Rows from block 3 of a small image classifier, named by matrix and row number. Rows with one number belong to one neuron. Each number is 128 + 32 x the weight over its row's rms, rounded and kept within 0 to 255. All counts start at 0. Numbers have three digits each. After the name is the row's rms in percent of the matrix's.
After each neuron's rows are labels from the 100 images, of 14848, where the neuron reaches its highest value: "top examples" is what is common among them. Only what is clearly more common there than usual is listed. The data: simulated stained blood smears. In brackets: how many of the 100.
# fc1: MLP up (model.blocks.3.mlp.fc1.weight, 1280x320), inputs 160-239
# fc2: MLP down (model.blocks.3.mlp.fc2.weight, 320x1280, transposed), outputs 160-239

fc1.325 079:221076097074149117126160186018118052085166100130110092164113199131180155081136116127116126102107156109113113148140075123119142133170107156190104151144185116137121154103153141154069219122121111138155103177129171132135109167119135099105166111
fc2.325 074:125119128220079138133090093209180133124150120152136101186206149092112124157090137112128130133112145146164116117116130121136055110160116158106067086131071206099113109107117114119169080163196147131139085146143148076090158052131106072052140148
top examples: target cells (64)

fc1.81 091:127182129130188113092104123152148139141110113152106126141120121092115141182140151146043125139151138090137077112125144132115127115123109144159085157138139131088143115122093164119136129122141140182063070170122134205113084165125154153166112138
fc2.81 103:122082093087134176080161110108131128136094162145160111163147129167106106099110211134191116203129105122126160102110103170167117178134148153079091174133117119160130106117149141132120082129110125141102171139143086096125133072115125126092143149
top examples: spiky cells (49); lobed nucleus (41)

fc1.104 125:144121120128155141123158155102101224156160187125138120091128118165107139129228106171135139095156130117100181123155098063082111114156126138140139078144119144098142147181138093141110070149099093138102144122170101137142130094126202088135075199
fc2.104 121:119145146139091108172102124159108102070147136160090122124160127156105152105167200101151128099145121092129131111121142152118169103182167150123131107114148188146115117115166103154135139109158175164205124119073138146150128157152096138132174092
top examples: round nucleus (67); crowded (67)

fc1.675 086:115125191108096132098131099109147118098166096163077135150188122198168151159128124104085126159147146156142130098106162146122059098134133216107170158147104142145142105182143164085141114111173129098099146154121080185125139140155182084184137113
fc2.675 084:160093126147118177113154104077169100144113132080172153126161154129064134085132136128206148100105091083121151059186138107118137139179074125060123145123090082125104115090110135078076177056148105122144111153107166129047108120099128152109120153
top examples: crescents (91)

fc1.528 073:134100103203086204072128132144161156112092133097127148174115113074110159081141090177105142103136147178089146085126099168062114103120102118158168124130156160085162092100127085146124133125114133138066093171085151136169169134114156106107145156
fc2.528 079:136159151122086141137140110099142144153086155088131093055157143151106118134148132103118123109106114096152137131110142128139103195089097101120133126137160178185127143167140133121150114118069059120171148096172107159186105108102153133096101090
top examples: no large cell (42); target cells (41)

fc1.414 091:131168034177163116142119091161125061171152172160148103110108143140094111096092155100091121193089089175104122057098144106137175176127031148098096146110135115109106083082167142134126140212148129105155136129168108203167112141137123102088130093
fc2.414 101:134138116042123098144114111091126112165125157043087155123124154097220137080078139132124169115144130173153150124164118097104108149128150204118093078133093127159142126173136124107158149125153130175118116189136158120055182104131141139133071159
top examples: small spheres (47); round nucleus (33)

fc1.410 102:140131157131146122141141140094136142133164171143133165153101127074133132153101149118161125184078119148109147138194114121149174105182150136119165136116123120112181104151125162033120100223115179088105086134100121075126138154163120100080125133
fc2.410 116:108141136127118138133118177167155100165127141099137117152117129141162099089193109187076160094124161109088141078132142123132082121127121203167091084121141142148144124190125123173114104182144073207143145083174137173124088076100085143119092131
top examples: target cells (85)

fc1.437 067:084154135167180125147128115131120146139128088090129152139038187112152152160208124133150138104129195104083148167110189129148124137108105061181160149108102125133080165117133108172091139140186118119131118130145124073120157170123083137225122111
fc2.437 079:138127125080087148131093112125103062147159107176164129132114131162091166126165113164134110125146084204174108126137121148130111056123131106095133143154129176138124127153121139118193143208122109116150159132073146191160180056114110096080070084
top examples: lobed nucleus (82); spiky cells (47)

fc1.285 098:145118132129141163129169160111172125155219136116087154159114174183120136109119104146111082153097144106162182185121159161082185139104109185091130076152076169128113147149148164098080134114118119180066115112123136131146130107132150079146140125
fc2.285 092:157100152148180151121124132138091153097150081075146126124154120120094146099140119097090110063116152145128142121143136129128173194095123091073127108124100250141093110100161094080116117094073100133123155148145172166141106105138094125154182138
top examples: round nucleus (97)

fc1.120 053:108103072162121115086153117167127132134202151132102099133109169118106081146178105150114063144147094126131067091116115048090128100125113107160166143152124132095105069139149067126167136114154142080130100125177152063156092206160069139086120138
fc2.120 059:084103133117141165119149118113159086126115122080139100130112124091102157161046132100171127170161086163098113141129146122123113170121117079093159123143172122110134105148084160069191120119128081138137165185110168138129154073185118140119163167
top examples: dark grains (87)

fc1.521 107:150189102157101102150146116183137132142090105069132174153096194057178132128080139180074120129105109169159117164126114177149154119079128095101137133157134091159089084142104073136091142199143080114047074088175194084117147128099136126118108117
fc2.521 099:121115134104149146120114101083144154183122137103167071130103125103121121156072122142186161112124199097108147217194126119100069142077158116083098125117157133102156146115177141139062166130131166158110083066125126117123126105131083165171080105
top examples: dark grains (98)

fc1.89 115:086097162115130139127129137101078112146140137132102139102127093129091167073161127064114157117116170126100139118082130127145130094165118146156176163137087153145156108113130169149187168106082119134051153108117169161170111144146129157194182172
fc2.89 115:097113093125079142150101166177157164111154138158100130139078157164102105154084067083140059162114092143100133144170127124137121139112135106121088176109141104170111117083109128142100119071175123196135077147110101144116129163119074163086144050
top examples: crowded (81); target cells (49)

fc1.196 115:119106133105178107141112147170148117121143114132096119181108116187158149162145069129059133069123183179113102092102095088099085152092089170126111148116140112123145137152173100118127125053143135155142179148138127044150121157111101099160134103
fc2.196 110:147105094191127131098098158123142000121172129081122068097121172081160069098100146160105115112157091108115123128189115113127125150076132108125144116137146154163114102138127119073120141091085167131145124168121131123114125126149152050141098206
top examples: small spheres (98)

fc1.359 115:051135121103100117154189131112154137069164106162061150116153173126140086141078161118101146215111097130101116133042091155094108123144115124204140152145087147138138064128173155128177120119073103138088153145129135206121067158155090128114105138
fc2.359 111:155098126149149121158132134094160149137161143157101107087126156205149153075143111104094152091113158160120102139182163114095129110132137117138115132148128117143175132077180095145151166122116119164122170122149132109086138112057082135067063151
top examples: spiky cells (38)

fc1.230 116:145132160163147193153157152062110096137166140199074205167144183111174112159091176100122129130105133160163186111124152151100164133131096146127113106150109147090111129142110113186174127132118195088131131104140134137121186107083118105167155136
fc2.230 112:118116066121094109104104112083185194179152143116108109111116136119099154142131196138150126172125135066135180118109142124108150148186148150123128094161081144206129126137122109104152138152116089100118093127133133111146106069091138161127117158
top examples: two lobes with orange grains (40)

fc1.251 097:171101090099120109080098101152119113152203041190179091092152148161137126081136100171111128135087165143143134082094110125095073150083094094146155169153132096129129153113144118193148137108151110142089165081148156140162177156151103110132138042
fc2.251 106:102133123121121134122113131089147053071082127116052165142150145209075089138102168098186152101088094068158133188140143143116139075122141090106118139123130159210136139130123126062147126106065130079070102046090123130059129142103115142107089180
top examples: crowded (68); small spheres (32)

fc1.232 126:105109085162164087147131135111093115121101151135172189176113150106154165140146128104148085139136107095087161186084088142047091131135134166070191176131155133107159128144106109093143132109162136126077136119117111122130107165143127107163137101
fc2.232 129:119148150138114124111133139130149079156151115160094108078138147165152151114125138146146156145105123150084154136133114136150058116123099124215154126113100192125099112126112111155201153097063135122141210202123119134133127133092141158192132149
top examples: band-shaped nucleus (68); ovals (54)

fc1.170 091:135136064117095083155104160116132173145079062179069111127131156087126175156121090127130104122143073133126098117100146094125055173097123169149105138103137104095083137139165131107115146140193159114112106138073130120137173105106166065153159102
fc2.170 093:147024106129165193153147118143091055172141106123139174230177087160116108196113091121149193115099136115102125178140139145137152103177118161091139143125136066129116145124147120108178103192128125111115143189101125083102121104197128095000138068
top examples: teardrops (97)

fc1.430 071:094165101160126121146162158160140106083128133093099095123113080109163144143189085126109119134187149162120077100138198101157103159074230137141101173114122125109160094151148177138145156141128117126145049124108076188095043096142129153165092094
fc2.430 070:131153132147079126151154113098087151133116154163167188151120100067066124119127067157094093084173151099126172155111134187108144111164116116070179120129104133141126118167139100083147128193097106178101191136152148089200124083065106064092179128
top examples: ovals (83)

fc1.546 132:115149148120122121128136158110145086189123107039146140152144089103148172165116093161105124104133100090156123140104088161121142163103149132162157166142109170065115088139146081140139155073122154126148148051161157086167097155123136091089066108
fc2.546 117:136132114133137132128123161154141032131119133158129111077149107185124107082152165074175170088143136129158134130076156130129107118128122124098178201108111157176112129123164113052130123111156152170130081131094139112123081172172085146225163133
top examples: ovals (56); small spheres (35)

fc1.313 082:177093138179149133137124129124114132187180118165105152130150152135150125117095099111100085210127124092085191120124149122134127148139138088134114164154165073117144123071086171176103091137079131079111146118148122118150135105192109116117164123
fc2.313 087:107115093195153183178111114156163153172142106113096125121163097117164104126161139133187147114109121141173156145033155162120123097155142208110147140108151158141103148107109123169142089078132121127205137154101110097105103139137087107100142140
top examples: small spheres (54); ovals (35)

fc1.17 091:152143099093209150139168156133123100075163054088106141147145117178136130192088125219079133082166140149091101150101142140152145116107130187119106128088102099068143164143124121187153143149117204151182141140132064109120138147114082131159121114
fc2.17 081:085157147174142109125130121155093077168132120118147167079169128090149114152116109132150123084144124143138128126128094156137118157137130158156118184124127021122107134138127138111107086239120138076111089155178172134111116197123103150094106181
top examples: kidney-shaped nucleus (100)

fc1.377 115:074135116167126121097133128096165134147109068156156129094073133158142161176122119088188144156144078098101146153091118134141131135142158120153164160145138125095104136149147083175141178197161116145120096111106095119129128072087134192139130099
fc2.377 097:142108110190130103081135071144106134177123133111098152124147132126113117072150189162117099154130195058127154093163151131114080121161133103131104126119128146101107109136196133122121123184163134089153166097165115098085132090145173140171056139
top examples: platelets (77); small spheres (40)

fc1.529 087:127127163113088129157140150122158077132128103184163143124154192171141137094156103113132156046151132130133101138120128120081094097124098077129129133136133203148056137178130102114101118088123129109188182099115075091120092072150121177170203139
fc2.529 099:093134112150120106103108117131099198155181120124113141140102103132123134130166162106117110083121125129136160080117085136101146112140125147136156104146116190123126120182125119160154139115088190128098131096148123157135153139119149098101105134
top examples: round nucleus (52); two lobes with orange grains (34)

fc1.113 059:166149109164085168120114159128124112099151130114067086109133168139184133127109036123099058140115140149106081123126216125120084133127179135172148077128097129085119120102105106156133122125139116073122153133157087096097123123167129113113095094
fc2.113 065:137160176055142132101153160148101169139126144176135159081171147076093142145106096167117200132110133168074111085146126150131101110116067052089111124145135113107119105148119117122135048149139149147133142105074136169188210107103132144107161106
top examples: band-shaped nucleus (50); kidney-shaped nucleus (36)

fc1.53 080:099139167106157106138081112125183123107192145125137140136112182108118091099120120157142085139145159086159212113150181099118170041144170162079147069154084187180076099100164152083075091130125154143130095145179083092079142095102136125110128109
fc2.53 096:119122119179116154157175126114134105127174126115204097092119117117152158109102164125095138106108172166092094126143126126120112154131111164105119138128090193057120167121105136088123135158134110126120161120119108127150058128161128091138130158
top examples: lobed nucleus (82)

fc1.705 109:110133124100135134154119121080058142137170145105126097129163142147129164069105130148116125162149160145131134205134126126083127171096057116043114139121119102091130109148129156136097133145131129122150140124132130178110135175146112149069178129
fc2.705 130:107094144154104131143157121176141148120159135124176090075141101212111162193159104091166121103113127117150102082124120120134130137098112079132131084136124089157112130141119109148193147149158116116149087136134114116098146144109130099110090066
top examples: band-shaped nucleus (46); kidney-shaped nucleus (46)

fc1.681 073:068099123165171130106092115109134172215104130043155131129149117155116128107125147125161063106172107130098131134137119123192187099115138090152146115092162157134141132155148091129075158125122161111042099149131109107157062124139123107067108126
fc2.681 081:148177165151143152090102137090111117070138066155201127143130136145130118163094166131100123135151100156121138123180155083116085123135112144116072099123120044144127142127075184151239106108133106122103169143105130141126120115092102134146120120
top examples: discs (93)

fc1.184 103:124122110171136124135111136131143132162114086173181153117157171113129072139111155145080112138129113088122145169128145071108099138056130120144134166046163087061140108140161134137120134083143078100128160108115116155152209133082068147121103131
fc2.184 090:100147140139164144125137142068134000128140120108113114147139156168188099159116110123149095114110076107144134117117151138149181165164128139047098132128099163162150131155089121155111083091176155098078145161215161123112112130191134132116222172
top examples: small spheres (100)

fc1.440 110:159078169134130130105143146121100094143080130123199139176100154065161113084055110158157154059159183148107136125129091132166109094148107145106119131133130126096113158099136151148118123198115160154113168200108196124136104161099131143126147149
fc2.440 119:124092134107119110154130128220092120134163122129118136123119124131143110122112092132174107151144130176105105156099144124137138130063129132148108180115136132098136126102099146122125118109140125164173084071111115116131129156162143148050143091
top examples: spiky cells (100)

fc1.77 103:175147061193110097147106141060092164189096078128065131128157126126134123006130096098097151052146088121133157141114127156111140120117140099130163167113117105125153098061123116100082102141117155147060127085139128144115114179132148120085103126
fc2.77 107:116172164127107139165125103117151119116137112133172129115093117117129087168153148156111124161144130119114144128201161126120117142191056147099096111128152196104129115106163114188129120137105086106114098132109104093169120139122081109133171121
top examples: band-shaped nucleus (75)

fc1.403 112:141154093115097148126095106086157056118109129111153149153179111098121161145090088186113116149144103101144174153156160131082128070096095122133147114176139142123191119126125182130143133075181124182157119143130134095151143115109103141139151126
fc2.403 115:130111079141139150152128173139127132123146146139124148146142109092192094103139105143170182090139158111097095171150122110153112242130112155102121079124163107094113102135127134143132158129076101172146181144106162128109099118171148098129097158
top examples: round nucleus (34)

fc1.179 078:173094129133208138133153082055104100114166124199102135123139161086112157184109132158080095107142148138107146098176100138124110098153140178220125141159132148053097103150093152140060160138130194153176114179135129078095099115070113084145117102
fc2.179 080:152136122119108147123127119148191113149158101133109073131167113183147079137099132204164106138114113095179133183169131144152119109185146110084093144150146110176133110179119171146144129173141113136105151172157148109170187077116147126023142137
top examples: target cells (47); discs (33)

fc1.220 066:123119133151181159144121135159117171183130128140177145111159163109160122136107103078161142116132085127142099126126113108173120093086198108154160121158150181113139149114142169077121161105112152163116155129115153191141135146086135120120156168
fc2.220 070:107143153123082107160171051085104083101138135141126089128141150117066137106147148139105074136131103130065129170084107133145141175223098147099099096152138028084126123139077118186066078154144101128142143110164124122159161121142119082138119046
top examples: discs (49); kidney-shaped nucleus (43); small spheres (41)

fc1.243 094:090131141162111096113185168098128085157163153183114069146105117121151111096141202079143131142051099136135151101088110121161179108136106089142139133122108115172132110084129133106099166118148143186128103069110141112141103115121129144157170137
fc2.243 099:130111120122124192129100155111150121150142174128133137119161138005091160186103150092174124116111105172144105158105137109105113190157071127216134073156112160145124146125132145155147120133114154132202155133156119130111121129158104118110112156
top examples: band-shaped nucleus (100)

fc1.278 072:126143126127141144124142195061133189106089190166126117106168155113130132144163126104110127121169107095093136132117136105141107195126174120097091165099180101135053137153180083052107095154138120144140153154121144112124174104109157084101137154
fc2.278 072:112060179158137119114147100135094117125136114101132132130145142116111071137067153139162112125103081130130146098098141123122108086225086128106136166131177173075132127153090130105213137197168161100088178147119107088162120063118120119136121106
top examples: ovals (34)

fc1.384 082:106133142125159119112092071103165144128133148134124185133196096113136093106126088175077117131105132116152132124088102142156150099075098111146128117161105163105084106180150157126106149182132077125135110177055169132103172147069182102232067169
fc2.384 087:106182120084161139100173102131131114095143168201139116149103117092112115146143178077164120141147143116191118173137131106121091123159161131138124125117100104089139116095157136098139137171163138096124112069075086123145102089077187212108180086
top examples: spiky cells (59)

fc1.716 075:128140065089173114114112188113110158094114065156131164074084137108141158115116092121166110135130115120107189130109160079130092107097102173097135091131123133168092097184118090089102150110138162099153177083079086157103223147121141138202166071
fc2.716 079:136166134104136189126117133168153000121133154094086149156171128181210112133126123149143118100130119181163140133110135125105083140137109167154090172145135151153139123159142107119108162094155121153137130121149174069134102080150175065090136140
top examples: small spheres (52); ovals (33)

fc1.674 070:167084082118143117126159145158064121115145139124130122136116140058111081138094153100142123137133115140153154120114101111178125119152175115131162125099155168182104135103158107161150094126092093132180102161099130175135099134119154123198112130
fc2.674 075:111124123110119079131140073169163141128094100142093125069088153146131190124145149114149101152115094132150110075105137158137170104098140078109110115129110113131114127042137141108104123118110145130134129101119181097146064159110126133102120093
top examples: crescents (88)

fc1.741 094:147163142141176149091165108178097123180171118075162127119088141116165157113065113127139164162099109088101198119146113152091079116171097121116148110144144181174151081178124147157073179149122171165131167104096137144112138144087071092163104127
fc2.741 084:085141157088089107114132143132179158143140115153157117117138112081149190140150106088092107162113131121145137107097208145154128133132079171081131130132120131053126157107155105099153154096124119096099162084145099095121130179136201180083104111
top examples: dark grains (41)

fc1.200 097:132114101117133168203129108118113106188150151141135141104142157166138139037132146162094073093133079134155185158154141153114161161127101118099153092151168176130146108158089130115120069147119157178095147116157090065186112119122148101123146073
fc2.200 092:123137106114081143116116181174087165132161121130134141115122132132142111150141103179084113126161080088132146158173109099134140153091145183167120170119096183113123139140112142100136151088080164084120114139070144153163120232144136108104177168
top examples: round nucleus (89)

fc1.349 104:101170113152156140155093086078077189088092128134121125154140100146133109164086126087091112106132150120099072182108162164110126119124200132138158132106165123151110065108120141124231133146140108139150089123123120093141128172117089088180154142
fc2.349 112:115115118129160133154158157114108078111138066156088129156168129151094115102170113124154119134120126094141108159112118107149126179156130170133117143127127188079142142115126124103131124140124170091188157124121155122157115112151150110159134127
top examples: target cells (99)

fc1.393 136:143112132127155098123148143128110107075111149115084130159135127074097162143118130137106088093161171144111178128130103116062132087134164082058107208127097140104133143153156136138177080125174130155103142090177142146168102134098102088117121094
fc2.393 145:084118127163140105100116150138161145162117131135151159149096106174170086130109120125127160127135142140090109099083155108114128144136083140202137157113127072064145143158146157160154137217128132093173123119084157131101124174087141133138094090
top examples: kidney-shaped nucleus (83)

fc1.93 099:119136128148173156127120136075105165183116135093143185168160123178118119115122140107148137141136145107122116158110139113095145054194123127133100106057104139155124100092143137109131169163138110177085157123168150098120192148149147169185149153
fc2.93 096:114060152110128188143139113110132119099115134102114150165153122216120089117161111157102092115153106114128125101141149113128146188091057132093133172129166080133128126155097133122080107119122084048153108146132103131125095122179144139101133115
top examples: target cells (100); no large cell (37)

fc1.544 080:114138155130116106138123131129130179168134106104130149088098131104210168114102127123130142101113160148118138156133172117147123163092142127192164147189101110099149146097142159113124128129155107106094143118107166150108114080149110069192130139
fc2.544 098:132133131159131163156168128121155158140126120116115142107127119126129148154138114104108093128129123144123121122134115123140147113096104164131119115128109025182149127085122153105159150199152167114094145070096108074120130091126092162134132100
top examples: round nucleus (90); discs (41)

fc1.686 072:125117156117127110132123126088126135105077149093144145148159122163111105087138136103140142110159121159183158097092110158169067119123100124171197148128075128134198092105093190114103118100138145112109194117178071109098179105089106090135136092
fc2.686 076:145152158102148155123122060091119088131138101134150058157132175158158151176115114148159127166124154149085122133159096102113146153109097120099152119122198122151078156079181132105156124129106138106124082150081117127145083110191142097110140166
top examples: crowded (71); teardrops (54); ovals (37)

fc1.304 113:101115141087122100141157148078122166099149104145116166111156166139147144065107121160108116086093140110148104115129144097149134054091078113109070104169081148107114149110110174144083097144122112133163123177123151160111111157148137161166106170
fc2.304 124:137131139137160146120105091136099050146155120140088091124133149138132121131149178134077114127124097068125128158126129121137125147167192136125156187112160128111141128122162107175170139168104122094132117096127091112094143140127139144156140121
top examples: target cells (98)

fc1.763 061:096137142157137066150139139068135079125156081172134115136140149190165172155073108135165136070131081117159166136126110100124122119119126127065142133112149182171102145098131104094109140118113129132138155186194134161166165146122151120165100093
fc2.763 068:131067084091129137145130131168137150108101145153138131146160113114044105125171160105113127131091146116094079103153174137085074112230145105103114140123086125103163112189156155183157140136187136113173104111147156064095069121150169156103114171
top examples: crowded (75); crescents (42)

fc1.140 121:116130176080152110121161096166116157127163117097127121188115133186125130149109135168121179168078074157130070117169136158080108138132136097027103133111145172119122158116145135138087115135115135101157071174115139183088090084193149093085180158
fc2.140 121:099135076184149144122164112103125167125156144178129113136056138124127167152078126100091121172125096090131087095096120127114117119149099103138131134135078120064171144139172149087157156076076160161144136152155106112085177139121144163135089118
top examples: two lobes with orange grains (99)

fc1.291 100:195145218129170128107117123152058115181106100170154103116116082113129123114115142110160085128146164105118140144145131095107066109103140124186098099060165140160126149160141110152077164125211107152147164098169170136160103130195130081170169115
fc2.291 100:101130113092093130149118126131116152029118128156082080142114124188126141130118123094136117172147100135087133157150094119125166173131085131140105107120152000128115118148137134141147096173119099135133136082141147119135113104142120132153137094
top examples: crescents (100)

fc1.51 120:159145192137133065117122143084129131118078121150116055158177140121128158151095172105127140116085176153160090087113140140111106119152111143146122139163141099156105141102103129094152205181067124119115111144130135100099162149102131151135077103
fc2.51 114:114111105166119125147131125136152146162112159124140125103169104204100174080136075104107143129147126055118113121101122128138129154121132105088091167136076128131137124150102127090152089141117136153120093179136125167084175074143147107134157155
top examples: platelets (86); small spheres (43)

fc1.155 132:109181110113082113124103058106150119074169078171129112118138144071133113124154142203108147124116119102171150119071138150155187067102091134081140127121185108154126200138142138101126111174189097174104140142110116150135131075116145137130103110
fc2.155 118:143095124170092067113149103101111139160149141118123104121116127185130159127167151058122157140130092148145143163120138121135106174142075092178178162111105148116116117109120108178122125191117135069128077089152146169083107133124183170163077185
top examples: crescents (50)

fc1.475 138:158106127122132109132170084195087076154211133137114096080108145114161088135092108118141115143102136161127116120150126178147122102105156107034171107092144103123156128067119181136088092160110153165145132144143143109117114173148130136203132176
fc2.475 141:145129148150172157144140148201088185084087115184119175176100123173133121109144092116125118166139152079105147147121130159122075144132169136198100091114146136081117119101134121130126146177097138118049130159133169019166092061169126099101125095
top examples: discs (72); band-shaped nucleus (40)

fc1.215 114:114115105147134146102092164095059145152138122152108140172159115155111122154138120148099126110178173116149078118090101135121170071160076091133115130081176079115133117131115122092162192238166117152087147064103155124149120125093119138110096090
fc2.215 134:126211159133101149137155131093186106100085114083118167119112133102070135088119134141137156148134147169168143168145134126114097124084186073101142188120117152155118150101113088162116146153095098101160106084113128207109175131108126113160120153
top examples: teardrops (79)

fc1.306 068:116127145131144116103094128134112118139111170186123121183191103148205088072062137133150129144113174086115126129126127109143147111107131102146069090136163153056086133147121135143142126146163147144176105057126196138123151075114099104108196114
fc2.306 074:161158149147158124146139103104118150080197139116111134131073113023138123175106111132155113174101103151158117110187140128139108113096123114043146120131143137146111129189112120137141162190176062164075182123121091159159109128105152193105113158
top examples: dark grains (55); ovals (48)

fc1.635 116:125121118126133104147110152138132058084134094171159156150198157121162101112167077166124123103143091122108163104123091088129077078115135156133150149122122163141136156072144217200066113140129124123110125167130120094176098172111130114113128147
fc2.635 130:128131129102144086151118134065087145139117133104131116166120132169135081111105113185179144142161046163108112147104137135144186101107149132147118141103170123068141111093108116085132065124111120115129085049137103138133110177156115124081120152
top examples: spiky cells (100); no large cell (33)

fc1.471 094:151154113199176108134111123118156068129120109096122160126076108139169107131118168151099139113124128110120171156114098159143141144138103131113127181137129143171079114177137130117164173168106183175137090144084113091074110128119135117167128190
fc2.471 104:137112152111094159127119133136068185104119147166127087041070136098155135086122119152157163134112101135141112151144142143107160089143137142148141171155102097038138125139118155096073080135104137120151159124162120106172132107104133127146188115
top examples: dark grains (46); band-shaped nucleus (34)

fc1.1 072:146148175137139126107067125093123131069145151143183176108121099090141086117142127132180090144154109083118118124131075186106168142105157077052126076152102086144170085111133141105097174139116134115133135182120112093124113153101144118155119153
fc2.1 075:129078172169176104116166095139158108117134140107173097097127151169131130148108168133184118118158135167177161209123156159128116152092151143146086120116112188171132156117140119136160091148133156119062125045156139126089106146199112122097101080
top examples: crescents (76)

fc1.38 100:097108116178185127132146153131093179095105038116133134130115131130120135104123141171169094170163112108122155105074079202139083092033132157134130167139118145157128132205163154088136143124156086171161148127118132122087166133138117154180143196
fc2.38 091:107164117060139148128100128145154160110093132149165107150106130059181093134106120138139108094128103112164095127190127149131181131103098139107130125108128160111132148092127119107143145080107096127137121142129114117100131149091146144125124093
top examples: band-shaped nucleus (35)

fc1.547 141:149126144151103126122098128083131118147162159184137108153129110151180094126161131128045073131136171145119154141102174126153111102092098100086101128156148134109132115150119233111050128109136111150094142131102154110179134142116109142098130161
fc2.547 155:138160086105155087116094117148107198146125080081083155079147156113152075036112158126151181159100069092098112162135144113116112154108157135130111110137116165164147143111178095172106117066099113179095126225206115159121213111131115103137148165
top examples: round nucleus (63); ovals (61)

fc1.91 097:095110128139130097110072079163191087136146123149168090168173111100129118086118119133114120152084169105108094134122156136133046092105080174104208186130158118096074128088122153130139099129140120141081084127155172114078074167124169096131088205
fc2.91 092:154159133130118110138166163100114193169119109144142149129140104169108145175107120140095094152144157124094094099103103158097175063082170129143080138111076133087172101136133128148134167158199090132105125076094160122108188171124125116113158123
top examples: crescents (65)

fc1.352 087:109138166112129162125102156096089135054114117132098105075121170099161130086144151140132092158173122183141125164078119158128128092089123117148141108119141134135166097149115188174102125131109172149108085151169091235145124116139115125175043148
fc2.352 093:119123117106120063103154074183137057162126129166127133076149127140176074127146168123109105163101138103128104127082171115114117193175214164110123165114096148156159149135130151077068148080138161123119124126154142120118098134101094132103085146
top examples: crescents (54); band-shaped nucleus (34)

fc1.245 107:071131219117148108167174137108145188178153143170119119132155135116170088184096145103116095159090123110129167125134117104156205117114170106148100080156064175093099151121096157131158152097112161084109156090169079076120115114124136109098134130
fc2.245 108:132098118144131108141133152135134177107097121110082139136134156081126148131164113089081148134140151162143124106090139111144129181136071029105101094117165100188141125153131146073155112154135168053111128149116134092191049113132138150149128108
top examples: kidney-shaped nucleus (74)

fc1.340 085:092088099116162132106151067160094148130110071152147143164119179119128200150126136124151141152162095156115126134136134158183157186102129147162159125115175123146120083106155112183148112107112167128092108112178156139136158146136128114110114141
fc2.340 083:133189143142175185138111144087173060100127096153135115155094097094137101127132172123202149096119129085150126068139101141095142046121147159092130100110125152105141134124089144082096161075175127107154149123159126124105088083160128126139100137
top examples: discs (100)

fc1.224 140:152119115122107100131142141129052078140115092150093133131171118122122111145086153117136121178056116148127102063150147146127149135117153122094108178136106116126112135159121098086061143149118167118157170097125116085207107150115132158089236151
fc2.224 129:108126123142178060125125095187137255150157125109131161120133134149062119140119181140077100140118117088134118165126089104147102095134152149133118172130139052114127153156121155120151139083150056139146110117121104141059159173161104125166066173
top examples: teardrops (84)

fc1.653 142:155142090146129144150141151178094110119117176212113134142134099171158125073189120100134113092087087122140100124108162091108085125110137118180152114136164196099121157098150140124152150091144136183124156126103113135100155084129148132121159192
fc2.653 131:109134111137111092119116095139153154159159119121107121131138145111131144099124136096065159136157116108134097188109133113148152151078183177139151154143140157072152123094148122149129119130132130119116111086127126188114155100126105108126094134
top examples: no large cell (100); crowded (96); target cells (44)